A small spectrogram diffusion model, trained from scratch.
Data: trained on single English nouns, adjectives and verbs, spoken by a formant synthesiser in many voices, 78125 training examples, 45.5 epochs.
Rows from block 3, named by matrix and row number. Rows with one number belong to one neuron. Each number is 128 + 32 x the weight over its row's rms, rounded and kept within 0 to 255. All counts start at 0. Numbers have three digits each. After the name is the row's rms in percent of the matrix's.
# fc1: MLP up (model.blocks.3.mlp.fc1.weight, 384x192), inputs 128-191
# fc2: MLP down (model.blocks.3.mlp.fc2.weight, 192x384, transposed), outputs 128-191
fc1.107 086:125135079164093120093128132155122130116105028144111143151116091119213164130135076200082134096078162109132113126120125095101190124149110113147137109151096144116161133123121146141135155135164104
fc2.107 099:129102134158115212085119171101086099108175162120104134114117134150081099146127117100096088146129103153110128122092124206170064153137167100116143093059161073112100140139125071135076110131144157
fc1.108 091:085108155096119044148113122095127149074127150132120191123077154137110160161223152148149165109112074100065113065123125169127149119143112085129135083055136121117067099112141120159069091166148077
fc2.108 081:153162113197162170126178158119116143176141125140138116089132128143132088103055093135072136143145177191176099164118116086133129133123157159119095126156129134135097168112144099138161160063136141
fc1.109 101:076188101180132140096178157178185152182202182104172125142148127090110108088140089125133178108098108089066089091139165126155185131165176094156107179098148146133161111155206108105136166162141131
fc2.109 105:111181148097122164123113127116153108104124112122114168105095124156145145159119172069125076154161058131176118085149187183157077166055132141122143129127062138163103109198093095121061057137128134
fc1.110 094:125066118171124170140117163114127101135130094141111125127177163115113133044161094158097092107123077159111126120142130105134180139133096089129210105034197151154110101151160164176169115151123128
fc2.110 087:118202141079143107133108097121173150103160146096104131121106073138158117184075107120146164119141188102116138174095158145137115100107138183108102119165077085126119149105133075115093130068122119
fc1.111 095:155154071121130076115125172095104132136121134103131136164146075146181118112136132128087145106122095123100104105065127224109172156143082162079098125106169144155043155103161189099124129099105111
fc2.111 078:088087188151096146135130096130189112131131125171145136116149182150119104116103159151158149117136139163139151151190146054166072118131183085151152136156120106106202129142083044176135091171153145
fc1.112 138:156117050154135148153184114124141092127098130175103053170101133167183071072135180098131086109066131153069171125172112114139159126166089132133097100157141143165154141098118110113108103132153148
fc2.112 135:138151177079101109077200152145168173151155144078153184142107122138156108137136157131107144083064169199132143135137129109137136165175178154132057158131148158127147104144108110177140177100137121
fc1.113 117:130134055058153083120075119149129188107089129120154134104142124154197105103116179067150140157112165085101079077109148069099117187141114104143120124120109154155150166103128166122150157097135177
fc2.113 131:198080144149161146193158108133135163172140161117116088116142079095079111121163108200125134095125126158096128124158085150160132062176195107105114098109142105121121130092189148102131090083135118
fc1.114 108:146104121119174087130153160152123198126119096129161131119106035129068092108107087139102150107174141136095157075173149140177149123063103136217128139119095182139123137119151159167122128117130123
fc2.114 092:091131124161091087131152133092179062129111147175132109109167198069160085139128128140107146135064143118129104142092125115114107134131136080114087151125127120078132059135198153113113144186123102
fc1.115 091:146113150163130150181185154167179090126104139128109106094135153143172095162081108167110084099100095146150144125093122105185198124169110120176101089085124146119130136095101083098171137141173128
fc2.115 080:139164079135125131105131104098088139168156113152141176189114134123113131144159155107116177144174109066109137115149139145083055134102161131049147135165092141156111091117151150202095118108121137
fc1.116 110:150035144106138190122183158158108137117195130124157151100072107127166162097184152123153147131183131122096120158129137083121058077128097137127118080144109192131113146171099157077160060149154116
fc2.116 114:122151072148119081133151080169196128122142109109108147116165131187155121124156173133120147135153071096132147142114150090150148122099114115111112131098131095125115075119126114121101206099099082
fc1.117 115:101179142165077082181132074149160165127190101120162129171096098151136158177127104096141126117131133111139188147080162164072125156112150140105044081173134152137182147075068109150140103109086148
fc2.117 121:170125065203130135099129180176126122135126096104098126129121143142150134092163120177127139166155084158159113094133156104152134123077113126150174130094106143137126102200152135118096144114110127
fc1.118 127:124151172145097105124165159100071172112114095155124175095055093157097167148103154057124159137182170107102062116141126175149118109125144181150152110124102184132170081093082153125195131112120098
fc2.118 113:138104132147136191179174147189115120082113084184118100122139127178140159037161187154124095127185052138077108066140161147153174113153116106116107136084086081173172111123142134192129203096120169
fc1.119 091:139151130100138093149137111092088091137143137143104146076109150158112097137145176140106141096067093087105067146118148147087117138152153109172160162186122179169152101165068171138130151110105106
fc2.119 102:132158079154145158178138163078120153122115138200163129121126140131075182062166117119133118138154135113145187126172102106162167159140079119133059102093186084115103157100137112100126116134156166
fc1.120 123:119133118153100070144157195164141147130147064138142117131089048149072178174173118120128086144109109096110112166120153132119159166092148097112096136185119180145161121105077161115155091159115139
fc2.120 117:121134170137146085163136153126125135098067142135107133128139135163129156077135104095101090124160088158058099115085155162185183088165094111115120080095100130135119139087049150166121170071159170
fc1.121 130:056120148131059132097091189120180108146136169155114138194090154140142172073153140119117167079122065094114109137078095149118129135113177105175115102108175039119140091167135123138170166113134169
fc2.121 144:098177078096123100089126122179099172101162164104103058154121077107147114126109102161097114112109074135180099086158127134074165152153169149120119145135155170088097149131161120162142081155142114
fc1.122 103:052150065130126100139116136076156169136100108076110133094156134097072057090107199151148166108129181117101146169136179129103138162108103152162168144149149158093136165163160212094121107148159130
fc2.122 103:105104090129189204135100110072082150109087144120186152108160140167138160099099125144140128128113110160143116052093146120067091094124087057177142147101119109148167090139177124153109161109118133
fc1.123 104:103082144144064109113123103096192114131109108216093121137121109153093120166158092132099125053152092099118138147130132162120129090120180064142149124101100125165187190077093164091088096113160181
fc2.123 105:121120123155128167138115183139089133138119134125166125158141131186191125143116155164144137098068123082111080114138122127144128157129164166123090161027199090070108085129114099155192133140131135
fc1.124 132:129123123113174134164118117121150112138171134160160104113135100081181104087082147168153120118154133178183107127166124106114082175190101119142063130048153125139144116123101101141182111138129174
fc2.124 123:085138117194108130123133136079139090108064143145174147108206135162064105128148181123117100087117135142100164115106083060135131095080068155150158163178111144150120239111122150139107131103159113
fc1.125 089:154114163106083120121134118075149125139158131139112121136134110117120168114140180137129167053156104115138126111187160164141097146151119091095086145106135163114114057128083178198078136167196105
fc2.125 070:100119166171149120139086109089119128107155138162152141124123129108130175121166152129137167132128144062176091138156114113148126155179109140174103148119176137127102041151076121163131133127104106
fc1.126 081:084135129140111168205183131151172138146132188139128137152120110121152095126047146150163148119145109123190100148150108155102143066078041112101134070102135103121162060096125111174145145158214118
fc2.126 085:170155085084120170090094160129067123164081113154117120138084142123146098078212077118117160157112157117068087112163135131150148160191207145116165151118153139110085149152115114109088126107058112
fc1.127 087:101087125166106089123115106077163120133133161121143098113127193110152077161094112161115161090122097114152158065110163130152073073117122103112151144112144097067143168146172109120101160114147083
fc2.127 085:138160082154177157157131143150158184125115108116132149127166060145117124143151171075129106130134127146095070170145061108114162128141091103167086101173157119172114122121076114126097073141144149
fc1.128 093:176118112163119129118173149151136094144168054162121129168154124186128131083177115160159183156173172183111076103106105121154162177126121100202158110109121173140121170101076084139158150136169172
fc2.128 090:139149183131171123144143104144154080117109141129121151097088134127129129130055169097141119108078145067069136098122182102126118113140141165113240127109112176076128135071170104116125074132143162
fc1.129 087:143129150171144093137098110093076186106085111099119155108101154138071090082158152185123163143135168106125125124137118144063153094103108148112083124147121075171139189164129183111097131110123134
fc2.129 079:088141101089061145061142154149137076129165141127119091120063105146183145140144091068103143104124092118134136101174122130163093161162151103126137128149113168102148086104142118123152109140187126
fc1.130 085:147085124136133139133124112112093174162084092171112115168100116116111123142139210161089072151103128108104128095113136129160187139138185085153209126191130106099113116053120083158108191102098150
fc2.130 082:121177167122181091135155152099118120105191172142129132102127163099122107103101087088137163082142141110132181135147113156130041100137088191116105130091093128163111101164129171102140075176106147
fc1.131 082:130080104135123134156083157117192216093153100136173102059147125122143104135067136181129099177102135138141150150152114146147143088106131115081141160151129170058121103095095088138078134045130060
fc2.131 086:137153130161148150098123114114123099177055151161106183192097095124130127132239121121068147117138133133147169114111164104125100141121144101133127087092151156150131156128116152132076108177155141
fc1.132 088:143119141127137124119052146122132192143162165155121172144158126053114141155115115149071156162086090151115182063156113140166082105084138100134172120112132131123140161139146062151113114124143083
fc2.132 091:188115104144114134131118126147111108146088168173153164125148145183173114123089155109125055116124165147087107137103109078157088148154161115133123204125130153128145170130120152175165145084137061
fc1.133 086:141179143175202134162160096144072104143135102116129161184105111073111135093139140151134144148129092144184084109069122145132165085063143085161147135089108087115132142122081117132092181116223090
fc2.133 080:190092057056079088096135128123166116126166088152136129124105155166119110142128116128112100152126070140120211150180117136117123178137184154137122126167151157106102089108211109102100100085098121
fc1.134 105:098196100130141092173119108143174096113120213090132138113068082184116088151115122127168123112086138094124087082167150082073143187142146143119098116133128130115171120100129142141155143104066146
fc2.134 097:134146132191102106066153105158088165094132081108173094114132094080124131072097080148080144177133082177154081115164119132177159105149114153139085154143130114177119096131083130135104077124178128
fc1.135 094:130109137159095141173150112184100158071088173167117095217130104134139131157110148162170093085121184127156131142138097082123086128103090117143175092091117098120145144076124131150129083110153158
fc2.135 076:148122114067120103128074165104137142177154137123160138043167139138062137051133104164160160150173127120147175141168099131148204152143134139136060147138189106098082088159134133099119206102132088
fc1.136 082:164087100111177119127132104146129103155166072112107142137099120164117103117161114135105187113144106155166162174095104140101102148134140132083178103140148115094181153124148126121101141157163152
fc2.136 080:082185171155118130179108166106124171095105141103128105146158135110144151111096150145130098093134180141142090123163149125122168059117129144108149100117152125179065102184133130162132111097120109
fc1.137 084:130161135103130082096166120128164098114183089060090099171082154123101094119147162173085132053142154162122133178143089158162149102159107136149108175141128124094106088168156103120200144166087112
fc2.137 083:094133108115108102161086130135099129136115145159118123085137107178156135158118118117154108203120070085131159121123148104122138208106185109088145048121110110138143152138147189106080155168131138
fc1.138 080:212090093114161105164062129092127143103122119168082119153072133066151143188165108197151031169120120125201145123167110151100128148072113117164107126114124134130108141125087164128132169133144127
fc2.138 089:127155169148125159128198136131105146112110156113140165086153117149122135127134137124131146094197130169089120123108115103124133126152128135109184145133068081121099140127182118153165113164114141
fc1.139 100:091106098105152137091157209195101156091057124155091111098115165198068182117118147153112130121098082132116111091129146148134108150077128144145125113112091119131151115155166160164095123076100053
fc2.139 081:111164123177099167174154061068180156127174144120212112132101124126164102135104130112130107160156161129143131175132143137058157102166142128069156162143111167128129122069087104113118129175148173
fc1.140 123:101095136046136122144123184148142144121181105079142107158079108148189164067107131083144073148095116113122215121097124151078140131142146121104125127147129140103186106129112101130113105135144098
fc2.140 122:119103132143179175102135087173112098093135091149150147130116151191088113088162125118112162109145126066122125106116149128128191110144128143105109061153111122130160109193132138134115172061121073
fc1.141 087:133085143138108104111121104125172183095150095118147099123079105168141192139102099122149122193149143131095053154175163107092171146182069185148146169128123101204206191097073142116141047111109118
fc2.141 090:154146110095089111148146142140109069134174113125105126119138157080106107128117119175091141096078102127115209061123100123123125145110139087087129086110188155110058092130210105183137180157148134
fc1.142 092:100079148122057128155130157090110066112143179103142068056106190132085134128114151100155178062117090100117125084118153117174136110200121087169135169082086117113120114114126103093131130149134193
fc2.142 086:113155137155217179141145106184129165126106083125069130135161099153152083087125167156050089150166109203135115158111135164133139185061165153169091108114117157154066130142153037107101134119171121
fc1.143 080:132155148145154126166153062134076136135132149105146152173118144155143124087128187116133140100092130128136140080111106093167188113152169083166139082128130193108082047208139100173136103143077157
fc2.143 092:111134122146167145077202127090191086091123097128094093084146117175184180126151100172129136132141107151187119177104126117098101119104144168153154169142150127144061129083124136099140128107190098
fc1.144 095:142129157146115105093073147169151127113153086142157121113194164150171159112098164114145152200187157106118111155098139127093108114170093202130029086054161143136140113089165153138108137143171102
fc2.144 079:127150092140177121160149067107092157174120136128045116118094129158135093122184104158048105047069105157138157086120136112130144150110166082123187149205136142109094156123095119158170123086078105
fc1.145 083:186097055114085096126103145063122088133171113199124137197091158105125117102167173137141084120119103120118120090079094133172143123117174116168160093179079075145093099160041087150100090130073142
fc2.145 093:131147122103167102119173115122073085107156085190099160133100100121124130160165056118123141073090117076116122069113154164149138138130134089111079112124120170162180156158156137109150093166133109
fc1.146 098:140089079162102089117075161101135183146048146159148116110108060141148129165137072132102116102103116128154135150103099105114114111088111144019125126099112104102173099096112124157051078107127133
fc2.146 089:112137125095165136125113092192169120090132134025160154145113164132122137119099143116119139159127129127110148154121120152133147101143187088144163111202131168173115153175178148109160149123121149
fc1.147 086:087057087167107138166150145097139139106158107170143151181060117134106072175157130085096116084136150142135143119135131157121135138099192099117121132142045117117100131131168178170160142172126120
fc2.147 081:175135174100158114138112124136139133145125127080120109099228189148147158143119128128131152153114130108160018117100046114147139197114117115115140071073176138129106147083117136137146132157213129
fc1.148 122:150106139193158159168116129151193112108107082103151155126105085142168166170082162121162101112124167075073139083074142153162142112141096086172081111138176198117154166191114099132096151121158153
fc2.148 125:133124118129120113164108131115126162143078141131135139147139139181153104105112163111084117127130117142088105132138153169074069203142154219124144058127113102124121081160138177141119110149114095
fc1.149 082:110135173160120190096166119146157090177220158142125058136172129114117100140175102139129191127115170121118127161104179205120121128155154127125150151180092169162119138113128090121142127106126122
fc2.149 097:164132117128089155165116073087128095167131116113096123140080165125167147144129110178137105100113186091135157081167056109164134180090143110120126143138096141103118119119137098136108126149144106
fc1.150 097:151096110109159154137160068147096077127186124134119122148090072158098167101096103130108168107093147142080129097157135124115176189107141076141160145155144125116147103139139096117157156129140172
fc2.150 086:079101099127122108119136176138181155108133097151131119135129151133159087113151174123110125132143085158109116124094138233146115150173146124118117107085082048100092154112115121130103132088148129
fc1.151 108:157083124140167136075090175130127184074145179161103120142114158103091159115119140089129139120063140175096181148153104153134127147102143156063138107157129130145137136134075149131145113102097126
fc2.151 089:122155164047139180070136119163181095117153098109123129158131114140164155133129101189142120133154153128107115143122123137134134164107042157118189123110144086108109155120101035125122126147157194
fc1.152 084:147147146155130145149161116140115172153113116114123098148102138171139139090112165143175155088081147174136176050123169088150141082097087087106170110102137119110097176022080076158157139105077150
fc2.152 092:122086148111093129103169147152117082080094154175092129101109159100058175113099158102105130114171131110156122187113085130083137118121126147115106112116101068168206100165190164105132145132137115
fc1.153 084:100174146130175175137128175077104071150144120092150066121050114079132167049121092152098044119078102143061122113110126135127132137121141186223113150153156074135101145122096156124117139068123194
fc2.153 090:148089097180119076195116130147089225135135158177111116138144066188156109126136198097138135129134099113164162201157157129071136163163094086178173040073075129077121147074144097212137062170110088
fc1.154 103:068126084126151107138139182069116140134181114147125120123142109145105158108100161117138181094109146141174140078119119120125148094110137119134176123137154169087183165115110158124081062127135129
fc2.154 099:144106136201099107148122101100151119127110167172139187098145139160083082186097076062123062181108136145165129103136134070111172171149077160162082123088084170169110121144137109112153146037077128
fc1.155 083:181133178150102055182093132090254128088111119121122091146153106154122149146125077107103103093151097138121184124109129142095122145144121153093105143130129161187181098154146096135139153139131138
fc2.155 073:129092071099040089111196118078058128117121127110161129172120149126167089085106140052150190178166164090129109079117115117133100115165139106087115140122090122112123068135120163138084130133145131
fc1.156 086:113144138083117133125128106107119102156163182159047174126124149139067141096130129084079143110062101153100119102113106153174110180167104125075164134176156122160103119139170162116179112158207092
fc2.156 077:154145114211140122122142129145151155119100089107183063178080097125193121127120133169134113126168155124171155153117113120093178066111137170179101120178119124120181151157062105145068089070048157
fc1.157 081:119070104082089140084084146128131137141120097120124134133098165101121121128170143233109153086139100159161123166063144062115107126143160158143133147135132115125190176140091144097092100167173166
fc2.157 083:075150168187160103107151150148129159164142104109145162101176134148138112134099126128154144118078122165171157062180079165116150171098107085079115182123073054154127108102114186105117153115115143
fc1.158 097:133105121110073113170171168071129129132059090149177107123136105171165109112104155093092108095163152132086131131110165188073142112137144135076088153144117095162165162129146130140127133116102116
fc2.158 078:134125148191140145055127143180136124094189134082101118112111143107115127121137069151159112128110109121152079149111081103136073141149123134136164096111169170103113070101138107126124121186105134
fc1.159 130:137104119143130056111177120116064098102115156081112137149092127124101059078176146110054104118127123144129176127125094148097099120138139158160102141159145155150084105195124169218165116091096118
fc2.159 147:181092139105132149140116118142117166069099169109098097191173176163143122149137191123106074148176126098177132151155086139157127180161067162146091115112078113093112172133142127144146092156100129
fc1.160 097:088158115135098122113107170139093121135129056137167120093114145121106160095166124133123067138068159149130094159139184177088081118146089145097122103084100098144173157075062120108130143176134116
fc2.160 092:111120102128178175171188118082153084094155108111161175058091186164123155117110177107130155183138108180133147138198125086132115146188124128173167114123150102132114101157096178092131136144132093
fc1.161 076:139124128111140153136195139159130161103157069133163071117117079171151161124092132096194143136095149074104147143140103139122107155128083143148120125133142215132141126130141162171122141092113135
fc2.161 095:103177124177108158110136161089035036101107163101090108109143079170111091129151116120171111154149191084146092159074147148155172104134114135124144117165128118136153123163102148129155088111121179
fc1.162 103:121071115132170119116162146142138133119112139086185119111106110156139146100148200158140134123129102172128030097104116140121106202094148154168186154148129160119111127137111136132160082176140104
fc2.162 101:160131125186133063131125109145148110116179178120071083095140093152081101113134149153101107151150127098152135100129137164174121062161193073142170133131128107092104075144058165119093196075121145
fc1.163 091:121168099138107115126128205148191118023158152107107128103143114088129112080148140172154145112161138134140113152130129153084147128141084156129102125141115143140153107143087123140115154130139114
fc2.163 079:155064102128136106150154085090164138124108112049167138113123108162083178165108108040183174113125118141108179114100115153147115079149115135105104113053109123197065142124145110155111154197064150
fc1.164 091:065087068151119155161088132086102155115108120145129146105088092151103118093149176175083133158107183108155130113126208066084076133201140141152185158150167089079145138154172122177091145104131166
fc2.164 094:178146141158097131103151128187137092122174129182143178137147163119135159130109054093130072142145115119130138134152041115177189102107133132087091129130127144115115125156067110152147082136184130
fc1.165 086:060129154174073129126168080206101074125162191141141165094142131183114109071087163130090152146176169083105140097075155192113111144120138107086095108121130149161112090123122102183096120163170089
fc2.165 093:165107132102146100153108148093139144093126161152135142156118134147097104153126093127173122120129106146125145161132108113110147144138159132120145136121176063118157177091081136061175120121124113
fc1.166 113:109124113120111095138115123135140135165149167121165139137083094156134157131158142126129168105146140056114147123068213170068068166074169145106117100188090119085188117116091127141071151160114178
fc2.166 146:123131171132155073134098120151096156136106133096127133138140147140148172157107107158099149083124099137087110142117166154145154130064161126144081173165071095130147133117116082151113178098096157
fc1.167 086:118121102137115127090157108111134070176101186092094131123165124169133108119094147194151165132136140152155107116150118103212155139106151107152101169110129119131060091112234154122120156095148145
fc2.167 092:160090158106157118165111156133075142073146103169160161115078104073103098129141131057102100126143136156114140165130113119103124112171109154116184113169160173136196160173037060148116110135122115
fc1.168 102:169173113138126116082128108077153089154161130081111111165115160099151140092076128181137142109057114156105103154144141107061160197123068101131141085135138127092053156189179134120111080114141146
fc2.168 100:140122092153092116128091117102152148108121091170101073146081149157155091119152092100119139123210132133166126171123157107205099157148148097127126169169083077121122063115124076099114120121158175
fc1.169 097:117102172113076090122121116181093195164156178117102110072121093117126096112120151126088081113168133130146157173153084102113082179129085148125152124146157135160146090138149133118032146119124175
fc2.169 091:153116120134169150099143150054152088084080078109135201123145144116126125121122100167143160108069146168112120107097165177114136116127110142132168130143067149128143113130109094105163082146159057
fc1.170 101:137140109164162075121136159134130171166105135190132139142119075158153109091183145176083143081143157116140120127090144112167067150136158108132170148162047115126100093098139168197081096122086113
fc2.170 094:093107109143130124121151101119137177152124075187165115125128132123109140114075100119119142143163171103130116148142126075195200088155106118111118148114117131128136151091153082090143108130104089
fc1.171 085:114120111215134095132122105124127090096146143109149112141041125131153236134141105153118142114104115101124104130139122146164195086133139100134110129095074181137118128177135116140153113177083111
fc2.171 088:127113168135168222096132133116068092128091107106127142152164126084180115162132099140167150121176180124137177141133212163126057094125130073088170178132127147135149110116132080148111122127176156
fc1.172 141:171133145133121135130122128137069130119114103112067137114101159135144141118135162133069109097106098096136134150117111155116110113136164125196135160187148174171130149177091171158094153112115109
fc2.172 158:069139158112178127136112168155126197176129127152162077106109150108106232132138129146141084093086142179135122148184085192157120147182147087173142078130144115140167143157119089101141064155137109
fc1.173 089:091135091112115145122108183111137156078134086062110133139056072180084062100131154176152165108098142154122144126116155072066121152162157135140139153083150188122150117163130120114093152116086135
fc2.173 114:111082148129108134139152133139138111119148153149082123156119183095188198157092131073081113115141127091149096102109100142147156115130152045124087061174105200136108143138060134205109095150137098
fc1.174 141:139112109100126068139146135189159122130119148112173077092118139151119156082120176191150131144161122134109058093110137116094123144095188092127135137141146136094104151112106133150178149161166108
fc2.174 132:095130086134162130127114114060129126102087136113091081117121124166118089091119077154131154108107143170158164090095176169125153050143137169129146167105119154135164106164078073177104119107129104
fc1.175 095:082147133103089090090125126172149177192175107125122147175095107128173140137145117163105102173091138166132094184201131150096120105067104102129033107138101153117146083149092067098138108160131170
fc2.175 104:150107096126098160139206111080144169137178174132156156145164094163183141162153143143151096112100118071164148145114093115141155125120182158123110134153193089190137135120116167141173129136084140
fc1.176 082:100123137108128116148110119138177136145129098120141156098126028131093121139145096172122093096149127179116111175103071159106089176145172110139109187145099082129162124144129094124063099147108127
fc2.176 071:125104109121066146101181133116129078138135149076148124156096138106166113199090192145115168155067126144125126162121152071103159092191145142087131100064113170107132134149119163147157139072146129
fc1.177 090:123139115088164124125139162195096092133092044150127121154161158117112152115188112131189135132138140087138106063144102106167096069175143121134129066128116162112149159132118166198184135105154093
fc2.177 086:157137180186119137081127192150136156060149142045087166131157135118066126140098126149134111108076114226072116116112171167126141107119039120101146161147081129186167115138118162129040112165136084
fc1.178 086:114125128104184146081139121092164087100157065167099102105107159117124200107139137105171134114119132106105177119129147114160169067108140099158105162215121171134093100100112095141144096074183165
fc2.178 092:126159091119079179164143151130130199168150129102140134103149074137093071105089163178108123144092130157113118076119140166136136096113142148116122106067111118097041161148126157148101140193066165
fc1.179 090:168132103147054094114140140113159072112131136138122171191097127144111167113134104154075126160180124147144038186092168140084170096173106146110146184124134154138136111143122127133155097133149081
fc2.179 109:100103109095121163138094105092107120117121125135110143095125103065137134143078178143199145104079220157120169071111099101132106144100104149161098103132154076093120149154148111121122125159119141
fc1.180 085:117099118171146148155124189149137120156114149137148141127117137142120125047116115103079105111119163156113130156131126164192107163108055109123088087179123129131085165155071180102139127161137059
fc2.180 086:037080115151160151118075104116129195159138134140120114105097091175129093122084107091074192181140107060180139113150193081076118094149132142194153145093118095134146138116119143084113138093088136
fc1.181 086:137063157121087114096150129149134148163127109157144104156106086134116142086181130097091121087154134138130129158114107150101053119110128138089128115062063179136162136129107131137093058103127138
fc2.181 093:115167123116144118181132151153084099107101167137133155062136145088173102138099160153163193099144141107144143134184073100143106122157106122140135142150166138132153150114185130131166123168130127
fc1.182 086:109160122066114156158104151121141139129148108078114100120143128150122170106115115044135118074072139098199167096133164106153175158129139114135131186143159161139180088114101163123077180105068104
fc2.182 089:054138164140123131110174096155120121133126105114113172117102097146134064114142150162137142144138156163070136126124141136153146085113129137149086133128068091151125142132160115122083065175119123
fc1.183 088:149123131138149115125140115142171153107158070108139133102102118130086151070080135113172217139115156177112104109113147101112083164124140115155071189119111109168138136171126106094071103128148110
fc2.183 086:094137119097167159117114160128077040168154157200142101195130156124162097147162161141098067122100117073119170136107089137130108125137181100053198118155128094122064125108096148188135144122115150
fc1.184 102:110130038167112153134174198132112126165099149191097125128070137114184123076166135097116177136122125107114109142163165126112176074133117143127143115102112163086059148098102150158083114070070114
fc2.184 087:107133131086132106159114107132125089114152121102154116153180155142140104169083151158103083157067099206127097065103153175121096153233125105196176163121105137122158120143120110046149131171167160
fc1.185 085:144153100102098145165193127174097122163178093118083119112118185101103156083151157122075153112193116099116133133179193157115132152096087214114183131160153132132131192105135126107134191102125133
fc2.185 090:137095167129116123092130139144177156125087124132198129158099141141154102115165125124150185159101123170082072085102124182210132160129094087187139113169125139105138116158147111068159101123065151
fc1.186 075:134105145130144166108149176146108126073041158108151147150111120094124099098128066168140054137131109112122131125195118061160153138141089102111143201141138135143107135150227084167112208151178173
fc2.186 093:109123124100149144148146087117120121181127094164161153097142125186162150140174184157152173075092161146138138136099134143117112143145150137148096084183132124143125119142111141149162072115110101
fc1.187 097:135224139151148108132127119075217088113164181156167117108045115129092148081130164134107154153132142104094115065169163196089148083158148146114124126127131146110165119078119168117144143133110079
fc2.187 111:149114156123127144141124165105126102100122127124162179160117081114130122098067114125154114143121076131149118150167138161201169141133187121100086141100176103111090115087171117091142130134160157
fc1.188 079:118116137157099068177128131144126131038188109159159129132091122180142158131112167169109146161186082079118119070115106106175121104124068097165191096139174135157120114134112155108096153179108115
fc2.188 092:116135178116150230143119117081150127213118076111070115146104128146143119089183073099127162117071119152141149184145184151136159130097151128137075207143136049155165132149131102089125118129164122
fc1.189 080:098162120085110141138086183089080148136197142151140096126162118142090121111146082089093095138125166082143152164188139168131111138093129123119175083137146165112121103113121090184148145148132128
fc2.189 078:120155164167155177165186073169164136162137169137131076176067144119133146111086136145136097113094108149101132135115112126157174116061135098145158100191134173165141118117116119163070123098184155
fc1.190 115:101165138168112082178139090116120120148121079143146121121116115157124092102140158136124092166084161167164077139054117127130131122051091088107170140138079106117182094125158111162111160117227159
fc2.190 113:067137196115144108150160143143126135129174174162109101148105164116120115119152113128094149138110169101135124106109128145115136127156042128148112127046127103082139138100127173157065068133162187
fc1.191 098:148072090100165142111089098143145113190133191122139129134160153110173050078114143128107155085127113177108157172148104081131146116137101123130184165127179122116070140171189090110055099111148125
fc2.191 090:125166198173085127150157109119090174105138093158143137132117123149078167171144107148158132166144107065133111095123153158114118138137175132130108122093092116184148124058086167174190186109113154
fc1.192 082:079195106166124117132132092108114128171076110073127057137180127166109136060143158111099098136145160145118177107126138115092142131146125131130144048155107116183138097186183132161118118161100140
fc2.192 072:172111148152169112109089108155126150176165100055091158082091101050111142197118114168156124075129084131116109142111144062141146149076105095071132187129119143121105186107174149136142195165089144
fc1.193 105:078154052154090119139092127094083134172143106136164134123127137114159156122167171141156167104166126102122079163226143141100152149135145145173176151109165156103167111142098135129099137088068047
fc2.193 085:101085143138128102092106092176124087097099087057172146135173097141114111086125141094100155118081148162131133071089066152107158136129095107149113139161112106103104067110165156089071159121130091
fc1.194 091:117091099137169142161095133146118154114132118123143070109157153186152149107124154131097123126150106160091153153152163112087106120131119118081146168105173062137162064090080120127165133108098178
fc2.194 093:128162123102135158151131134099122112143142138157101199148114127115135134114120140166126117108109133124166098142121119151147142099121121143116104103172091193097090171113148137149089115117154111
fc1.195 093:091122092117173118097129079138080084111119180131091129083145112155144073127141134147148115118168108129116121090142163132092119148140136087175169072090202182163102113123147109141087170172137193
fc2.195 079:133082162125122109130096170152132115141136084141218136117152109077150157138119097144130165138121133116105126186092108114163189072152154128116116170180067139093106164132130137120177117072118095
fc1.196 091:122137146147125162077108182084100134149134137146133166073138197114140120089130194049183141123135088097099147116150150172158174080110147124093152154102132126106074110054130071161200137074168106
fc2.196 077:084124108118154091126197085167154085131153098087090074160072118137114131119104083128086094094157156115119114142176130126139143106089114077134107085175119156195127153159097142086118144161104080
fc1.197 084:124136101130061104165105106144142090105157110106112110094110106104137138208141207130161128090127146097085175079102060138096105073108132109120166098090080148129166191137104143099147061172078122
fc2.197 082:152092168163086136113138114126138163127109114028159140121177162125163132072099071110165161103158177163138132129109184135170093108095111132142100089100153199135157143097114075160072132113123148
fc1.198 105:134123105160104136106130082113123102152172138052132132146124097136147131112114152047103165131140173128096079090086100137150089118123107168090103179125141174153186122116060158126109156172110099
fc2.198 098:135155117129089138143084137108114129129071122141079118123133147117099147103160158118068185112082123176089088172119200099157126143159169095171122113123152130094117079180157121108142130107161104
fc1.199 126:162186098112100129110138147136123191078123122135153132155108133180152168162108130138116093214170133111142117141081110149122172150207094127106152159138136157194103061122122130121106075082207091
fc2.199 121:131118141145168133119099154166034122108085116142149049115161159168154089158104129184109153102143054179083152126089119118114057130117044136088146111131063071109145107110141104138166110104142105
fc1.200 109:100182163122074107140200134164090130132136080176170149148129095195128150103109110136099089119137141216081129088111149138149126084065108133083154108150110117100149165167135103124106151113134128
fc2.200 098:121097142103105103069063093142108139134126155144112072117131105108136031148137099157077114136096139089138146132112115151092115143145111140137164166090090129093119142066168163144125103112151179
fc1.201 085:149070062129134090117120069128096166137113137145121104091114122096131143142105083128071070199124137128042118123148130154107111133142111094225158153124179071107125147092131110148121122117166155
fc2.201 082:133167161120057161187152168172148048142136081111145165138144156151115115141148087127172175135116156146137124107108148115145189109161121169037179167167107129132093139128121143120118142187088143
fc1.202 086:202163104124107126147134214094092126125099149127081054137116122109113103066166124121102081090161112137117157137056132143175168098116104128111124155139166172140088111188079151115123163061154174
fc2.202 095:087087125155086069122135083137138111131124202101147182125128159075085143118127115201150157122162125179147159098123108159142113165054157105121156085145104166121204103126146112103118092128091112
fc1.203 204:123148090106105160142092145116091121165169093125156056188106091106149122139136185139170055089114145140112096122117207167143115155133083144104119088129169168183185167114142102087141162076169100
fc2.203 208:107158094168159116136177120123143104106114101126133115141097118161086113051116181148088120133180122169143158101036084165102081181093116133055125138099238128156068185159172144149131118124102123